config = dict(
    model='spectrogram enhancement model',
    dataset='notes from a synthesiser with random patches',
    train_examples=78125,
    noise_aug=0.01,
    n_mels=64,
    hop_length=160,
    input='log_mel',
    win_length=512,
    task='enhancement',
    loss='l1',
    arch='unet',
    norm='groupnorm',
    activation='silu',
    weight_standardization=False,
    pixel_unshuffle=2,
    widths=[64, 128, 256, 256],
    blocks_per_level=3,
    block='plain',
    attention=True,
    upsampling='nearest_conv',
    init='kaiming_normal',
    residual_init='zero_last',
    optimizer='muon',
    muon_scale='original',
    lr=0.013,
    momentum=0.95,
    nesterov=True,
    orthogonalizer='newton_schulz_5',
    adamw_lr_other_params=0.00086,
    grad_clip=1.0,
    steps=6800,
    batch_size=128,
    epochs=11.1,
    lr_schedule='cosine',
    final_lr_fraction=0.01,
    warmup_steps=340,
    weight_decay=0.1,
    adamw_weight_decay_other_params=0.01,
)
Rows from block 12 of a small spectrogram enhancement model, named by matrix and row number. Each number is 50 + 12 x the weight over its row's rms, rounded and kept within 0 to 99. All counts start at 0. After the name is the row's rms in percent of the matrix's.
Before each channel's rows are labels from the 100 clips, of 14976, where the channel reaches its highest value: "top examples" is what is common among them. Only what is clearly more common there than usual is listed. The data: notes from a synthesiser with random patches. In brackets: how many of the 100.
# conv: 3x3 conv (model.mid.2.conv.weight, 256x256x3x3, each kernel summed), inputs 0-63

top examples: noise (43)
conv.25 094:08 46 57 46 49 41 57 66 54 56 39 53 48 13 26 12 47 48 12 54 59 46 37 56 55 21 43 51 36 80 27 55 66 55 70 59 40 48 34 57 58 53 29 58 31 54 63 76 49 54 43 14 28 48 50 43 45 42 74 55 61 65 44 47

top examples: noise (86); pad (76); no filter (62)
conv.129 109:40 69 31 50 59 53 45 52 51 51 56 44 40 35 36 54 29 41 40 36 31 44 38 38 37 45 32 77 41 42 61 52 48 42 42 61 39 42 62 61 25 65 60 49 33 49 57 39 49 42 58 26 58 36 53 39 44 36 20 25 63 41 24 43

top examples: echo (86); swell (78)
conv.75 088:74 91 51 39 44 43 44 55 74 44 54 39 43 54 57 47 50 51 72 71 40 42 60 56 52 45 61 67 51 56 60 44 55 61 58 52 51 48 58 56 18 62 39 57 28 50 52 76 73 73 35 42 62 46 38 36 54 52 53 64 50 51 59 34

top examples: swell (91); drive (57); noise (37); oscillator: hard sync (28)
conv.10 088:69 40 34 55 58 56 44 53 52 44 28 46 45 52 41 46 21 65 68 29 56 27 64 42 40 51 67 61 56 41 52 58 58 41 54 38 58 48 46 58 31 43 37 54 24 53 45 54 48 38 48 46 58 28 49 45 45 58 50 46 56 38 53 19

top examples: harmonic FM (28)
conv.110 113:42 39 45 56 39 47 43 25 55 50 64 49 59 28 57 50 33 47 53 50 48 49 48 61 48 63 50 47 42 45 60 55 56 39 65 57 49 41 51 53 56 62 38 67 42 56 53 48 62 18 56 53 45 43 69 57 62 46 27 44 28 61 49 69

top examples: pluck (52); harmonic FM (29)
conv.215 101:54 19 52 45 19 44 43 46 63 60 57 51 59 45 58 46 55 55 34 38 53 52 59 67 38 67 29 34 28 48 68 57 56 60 38 64 21 47 47 52 49 41 66 68 21 36 57 46 46 49 46 46 34 17 56 45 52 41 52 54 49 58 53 68

top examples: swell (81)
conv.39 108:34 46 56 50 41 65 50 52 48 45 28 54 36 62 63 33 38 35 39 55 58 41 35 57 43 57 48 28 27 47 47 40 21 44 40 32 53 46 42 45 52 44 45 35 30 33 42 38 39 49 47 63 58 63 46 54 46 43 41 36 39 47 71 44

top examples: echo (80)
conv.199 118:21 25 49 67 45 48 56 55 41 60 31 41 63 24 41 50 15 45 43 60 50 52 36 52 50 51 67 49 39 50 54 50 58 49 49 54 34 46 47 42 47 62 53 53 48 13 42 06 54 41 51 11 55 58 54 51 46 37 50 49 34 67 20 36

top examples: pluck (78)
conv.56 078:44 90 54 38 52 42 63 64 66 40 63 52 53 56 50 38 31 48 66 55 53 44 31 50 48 65 56 75 46 30 50 57 58 45 31 64 58 47 42 41 54 38 53 41 48 40 47 50 59 41 53 59 41 66 53 46 59 54 50 72 66 54 46 53

top examples: bass register (50); triangle (27)
conv.239 099:62 63 64 55 45 58 60 82 58 60 77 60 48 68 66 22 41 60 50 46 28 45 50 51 69 57 52 28 60 68 43 41 52 50 45 53 55 69 55 40 42 54 44 42 69 42 37 60 64 49 45 99 55 54 47 52 52 79 61 71 48 50 73 34

top examples: pluck (57)
conv.235 107:48 63 51 52 49 41 56 77 38 68 58 41 42 76 72 53 67 32 76 47 47 43 47 64 58 41 50 40 57 38 50 51 49 44 57 46 44 57 81 41 57 63 50 29 51 55 57 50 60 65 40 77 49 63 54 54 59 83 79 42 57 55 65 57

top examples: pluck (91); noise (26)
conv.112 098:43 49 35 35 61 49 43 35 42 47 58 53 43 34 33 67 61 45 46 43 48 55 62 37 43 53 49 38 28 43 38 41 34 49 38 42 50 56 58 51 38 24 41 45 71 45 59 32 59 21 60 21 46 50 51 44 47 41 64 40 35 44 28 60

top examples: drive (70)
conv.143 091:37 44 51 40 39 40 56 58 62 52 89 50 52 28 30 48 54 39 31 38 49 49 60 53 62 38 31 64 48 53 48 43 38 47 47 37 66 57 58 48 58 68 40 51 30 57 55 35 40 43 32 49 47 48 43 60 34 43 41 54 70 43 52 47

top examples: pluck (66)
conv.233 097:71 75 41 53 67 59 53 55 47 33 58 41 60 64 64 42 49 58 34 40 54 44 61 67 64 70 50 53 72 49 50 39 60 46 56 58 57 52 55 48 47 28 37 62 35 54 64 58 51 61 57 96 67 42 52 66 69 42 65 59 66 42 55 35

top examples: drive (58); noise (52)
conv.202 125:35 42 39 55 61 24 59 40 60 51 54 60 37 48 42 56 26 41 56 26 44 31 46 50 33 39 33 71 45 15 46 45 35 55 48 40 52 21 55 65 70 42 49 46 33 22 39 44 36 38 37 51 44 54 47 40 70 50 46 23 60 56 37 41

top examples: swell (93); drive (78)
conv.91 081:50 47 47 47 31 63 56 37 54 21 49 54 58 59 49 45 52 58 68 46 35 59 58 55 30 26 58 69 73 51 45 57 56 72 63 38 31 45 33 35 48 26 31 46 39 44 32 34 40 30 45 48 60 36 67 56 42 59 55 44 55 59 48 46

top examples: swell (95); drive (79)
conv.34 089:72 44 43 60 34 69 50 49 44 35 41 51 44 29 24 66 38 44 49 35 60 56 60 54 49 72 64 54 59 37 58 55 71 58 44 60 46 28 48 63 34 39 45 46 67 37 32 53 70 32 57 67 47 18 51 49 46 68 33 53 54 46 64 55

top examples: pad (85)
conv.97 091:66 53 41 23 73 50 38 50 48 51 59 64 41 48 10 37 45 57 69 50 32 39 44 51 41 55 57 57 30 31 54 64 48 41 60 34 51 43 59 58 54 36 55 33 65 36 47 48 39 28 46 52 29 37 50 63 47 41 43 28 52 39 45 45

top examples: swell (99); drive (54); noise (45); oscillator: hard sync (27)
conv.57 081:56 42 53 38 60 24 44 47 42 51 51 46 58 40 31 38 31 32 43 36 28 54 50 59 44 57 41 57 55 51 50 46 51 45 82 55 47 48 54 57 28 54 38 48 54 41 39 65 54 51 75 45 29 36 59 47 47 79 54 41 47 57 67 30

top examples: echo (59)
conv.68 132:28 41 39 45 61 39 51 64 52 51 32 39 65 22 39 69 39 43 50 37 52 47 51 50 42 45 49 58 48 50 50 54 51 49 60 39 59 52 38 51 35 43 39 54 27 55 52 40 63 40 42 43 39 73 56 50 54 35 37 48 67 55 26 40

top examples: pad (67)
conv.234 106:78 50 46 50 43 32 49 58 55 70 54 50 53 38 51 51 63 79 30 52 47 32 32 43 52 59 70 46 85 59 43 38 54 30 58 55 63 47 65 52 52 44 63 68 74 53 46 49 56 61 52 60 67 38 64 55 46 63 46 68 45 57 52 64

top examples: high-pass (42); noise (30)
conv.15 099:64 47 44 42 52 51 57 47 48 63 42 54 39 36 59 53 31 33 53 55 53 45 41 62 65 69 48 48 56 49 53 22 60 60 40 44 65 43 36 53 42 52 38 56 93 45 42 42 37 56 74 39 35 41 37 49 61 28 36 27 48 50 45 38

top examples: echo (50)
conv.186 092:17 42 49 65 66 57 39 64 62 58 29 41 60 18 45 52 28 50 44 58 47 33 51 51 35 43 42 46 43 27 55 58 53 68 37 50 50 37 58 64 49 50 47 48 50 38 34 55 58 39 64 28 33 39 56 55 44 51 35 49 36 70 43 35

top examples: pad (55)
conv.46 097:65 52 46 50 47 68 32 15 42 25 53 45 49 51 44 57 48 42 35 49 63 75 54 57 56 59 41 48 32 51 57 32 42 46 43 66 52 36 26 45 66 46 55 39 27 60 66 52 33 42 49 45 65 44 38 49 74 34 53 43 50 39 44 58

top examples: bass register (91); filter: low-pass (47); triangle (35)
conv.141 093:33 21 57 50 35 54 56 37 56 48 64 48 34 27 65 45 67 44 72 32 34 47 66 51 57 71 37 41 36 64 50 45 45 49 53 48 68 42 34 37 47 43 44 40 19 64 36 36 48 56 51 50 81 56 53 45 30 47 45 58 55 44 69 35

top examples: high-pass (49); harmonic FM (33)
conv.78 097:52 49 57 45 37 52 72 51 57 49 56 65 64 41 65 34 43 78 59 55 65 64 63 67 59 62 41 60 35 63 63 66 55 65 52 68 60 53 38 41 43 60 36 61 43 44 45 67 46 71 39 75 42 37 57 52 45 39 54 36 52 41 74 37

top examples: pluck (51)
conv.155 091:20 37 51 50 50 44 60 61 32 51 46 42 51 33 31 40 60 23 43 43 47 55 47 62 50 44 44 68 41 37 68 44 58 54 31 46 60 49 49 49 63 42 73 33 40 76 40 34 51 69 33 77 35 68 63 45 36 35 50 39 56 54 51 51

top examples: bass register (80); pad (66); oscillator: triangle (30)
conv.166 109:85 57 55 44 50 47 59 26 56 43 47 62 33 27 44 61 53 65 66 50 56 41 58 42 36 54 45 46 48 42 76 49 38 40 48 46 39 58 40 45 53 54 52 47 46 54 55 36 53 44 58 64 44 47 37 47 44 37 59 57 45 49 45 36

top examples: bass register (93); pluck (67); filter: low-pass (54)
conv.244 113:56 50 56 55 53 64 49 54 71 42 64 56 66 47 42 54 62 76 71 59 59 50 53 56 46 52 36 50 81 72 52 39 48 58 54 50 37 76 57 70 36 60 67 45 62 62 57 79 45 68 52 55 55 57 54 46 52 52 53 69 53 54 65 60

top examples: noise (39)
conv.23 091:62 47 41 54 71 41 38 57 49 66 36 58 46 53 46 31 40 51 62 38 56 57 50 42 58 56 50 52 58 45 36 43 53 63 40 48 54 29 42 58 48 69 43 54 58 58 54 53 44 33 60 53 41 40 52 62 54 44 62 35 45 51 16 37

top examples: pluck (97)
conv.249 099:64 59 53 48 84 48 51 59 70 58 50 39 67 29 53 36 72 57 42 46 46 56 30 46 59 67 49 60 62 70 39 47 47 56 62 64 63 62 43 66 42 46 58 45 64 41 44 88 53 72 33 60 64 44 40 46 52 68 62 61 60 50 45 52

top examples: pad (91); drive (56); noise (48)
conv.217 103:31 27 60 46 34 69 56 32 53 68 75 46 60 33 18 33 28 38 57 36 44 33 45 40 42 66 62 51 20 38 40 60 69 35 51 36 38 57 36 51 46 35 55 58 51 24 63 41 66 20 46 33 38 60 54 47 51 46 43 29 42 51 35 22

top examples: gate (68); drive (61)
conv.111 098:15 58 59 56 49 46 47 23 46 53 52 43 62 43 44 46 37 41 45 48 27 50 63 60 50 56 41 38 33 46 58 49 53 50 41 46 69 78 56 58 19 33 53 50 57 43 42 41 60 39 51 48 25 45 51 58 40 34 60 34 37 44 55 29

top examples: pad (98); drive (74)
conv.171 095:55 68 22 56 53 47 53 65 37 54 48 44 35 35 21 60 43 70 73 55 64 57 49 49 45 43 53 43 48 68 61 63 64 54 38 39 57 53 73 52 41 50 40 50 49 52 43 26 49 40 47 62 19 47 65 51 69 49 59 24 56 48 34 34

top examples: gate (55); noise (27)
conv.126 084:58 64 63 46 35 41 58 33 52 68 65 66 64 56 30 41 42 48 41 39 53 46 45 54 47 81 38 45 44 40 40 53 61 49 55 34 67 49 59 58 46 53 59 53 59 49 49 59 43 47 64 41 33 34 58 62 42 46 51 47 55 36 49 35

top examples: swell (93); hard sync (37)
conv.205 092:37 49 54 52 61 51 54 51 54 61 44 37 66 63 53 54 31 45 28 49 56 61 40 59 56 42 59 50 60 41 43 56 59 47 43 55 54 34 39 49 43 58 20 45 48 35 56 66 62 53 46 15 65 21 36 49 46 54 45 49 56 45 63 45

top examples: bass register (80); pluck (65); filter: low-pass (51)
conv.133 101:48 62 38 56 40 42 51 26 49 46 32 28 40 40 28 49 46 40 50 32 50 37 39 60 38 40 50 56 40 38 71 47 24 55 67 51 59 15 39 47 37 48 56 45 49 44 33 44 62 38 66 41 30 50 55 44 42 56 26 38 37 53 57 64

top examples: pluck (63); noise (33)
conv.225 109:65 50 49 39 56 72 59 71 62 44 51 51 61 67 84 65 46 67 32 56 50 59 48 54 58 53 23 68 52 29 58 43 50 56 50 59 40 47 61 46 59 61 51 47 59 40 46 45 44 72 38 84 71 40 51 68 60 52 45 56 69 41 37 66

top examples: pluck (60); high-pass (49)
conv.236 114:52 69 71 55 46 53 50 94 54 69 60 54 55 39 49 41 57 74 53 57 38 53 57 55 65 40 50 41 59 51 59 51 41 49 59 51 61 61 67 43 61 62 50 53 53 55 54 58 55 38 26 69 56 46 49 56 60 44 49 77 51 39 70 32

top examples: pluck (89); square (28)
conv.238 109:41 60 60 58 49 41 56 63 52 57 75 55 59 66 53 45 79 52 47 49 48 55 46 73 53 45 68 47 63 73 54 63 36 49 45 58 66 68 76 58 53 61 44 73 39 59 48 71 52 77 63 33 60 25 40 41 54 45 56 60 48 56 65 38

top examples: high-pass (41); harmonic FM (29)
conv.218 096:35 58 51 57 41 58 47 07 37 27 45 52 36 43 76 43 31 48 44 31 64 58 49 44 44 47 59 74 46 47 59 69 62 63 56 67 68 72 51 64 36 56 33 47 43 54 63 40 46 31 57 53 49 54 35 24 53 50 32 43 54 41 34 23

top examples: square (25)
conv.130 102:33 45 60 57 55 68 47 48 50 51 60 38 66 63 56 44 52 68 53 34 55 39 68 65 65 60 69 63 56 56 37 46 35 49 42 42 35 67 34 36 70 49 67 48 46 64 50 30 57 57 58 48 52 50 56 46 52 66 46 51 44 49 41 40

top examples: swell (97); drive (85); ring modulation (27)
conv.128 142:42 54 43 53 57 36 47 29 50 37 39 35 35 11 24 42 38 37 55 47 51 46 44 47 55 51 40 46 36 33 50 49 44 40 61 54 59 27 32 56 58 39 48 60 37 50 43 42 39 23 59 29 39 55 52 44 39 48 40 45 46 54 43 60

top examples: harmonic FM (33)
conv.248 095:74 42 53 52 41 43 46 67 58 37 27 65 43 45 34 55 53 57 52 51 31 55 45 46 51 53 58 52 66 35 53 46 47 37 36 62 71 61 40 31 39 31 43 47 68 51 60 66 32 71 45 50 64 35 35 32 46 58 56 40 53 42 48 74

top examples: gate (64); drive (60); hard sync (26)
conv.223 082:28 45 44 47 37 50 38 32 52 57 56 57 48 26 46 53 51 35 50 54 43 32 61 56 43 58 64 49 61 56 45 68 47 37 26 43 43 70 59 57 24 27 68 59 52 47 65 69 52 30 51 28 43 57 64 60 60 53 54 36 46 42 47 34

top examples: swell (91); drive (60)
conv.136 088:75 56 51 33 50 43 36 57 46 37 62 49 44 51 44 48 47 27 34 56 52 40 54 36 58 45 57 53 53 29 55 27 42 47 64 58 46 83 56 45 54 71 43 46 31 68 60 52 58 73 65 69 40 69 46 40 44 58 56 45 46 43 40 51

top examples: harmonic FM (30); inharmonic FM (29)
conv.48 089:67 48 32 42 66 54 54 58 56 54 46 35 49 66 59 60 85 50 51 57 43 48 59 52 75 67 45 68 38 40 43 40 54 44 57 53 67 55 43 36 38 49 40 39 44 10 52 50 37 31 35 60 52 42 59 55 66 46 53 26 52 57 59 48

top examples: pad (91); drive (72)
conv.165 096:45 33 26 52 46 46 54 25 48 40 29 50 42 27 21 40 57 39 44 53 56 67 56 50 38 53 40 44 32 44 70 51 54 51 46 33 54 65 48 56 72 62 62 69 50 60 61 34 45 33 45 32 50 50 51 58 60 53 59 41 58 56 25 56

top examples: swell (95); drive (74)
conv.146 108:61 33 40 38 39 45 57 38 50 45 44 52 53 51 22 24 28 60 39 33 49 42 53 31 38 51 34 55 50 44 38 64 52 47 36 49 22 35 38 61 48 46 48 52 29 34 65 46 60 47 52 21 61 40 57 45 52 37 44 31 29 66 57 35

top examples: hard sync (26)
conv.139 089:39 53 49 51 42 49 26 42 46 48 48 59 60 34 44 67 59 47 38 47 35 54 42 65 55 52 50 43 44 65 35 38 57 50 62 63 31 57 54 37 58 47 51 49 48 36 64 44 28 72 47 18 65 61 45 59 63 53 32 22 41 45 71 51

top examples: noise (28)
conv.37 098:42 47 47 32 41 51 55 23 53 52 52 42 60 51 47 21 61 44 26 55 59 52 50 48 34 50 54 58 38 59 49 38 34 50 38 47 37 34 60 29 63 42 52 50 38 46 31 61 22 79 33 30 63 45 38 61 57 65 40 59 42 30 56 72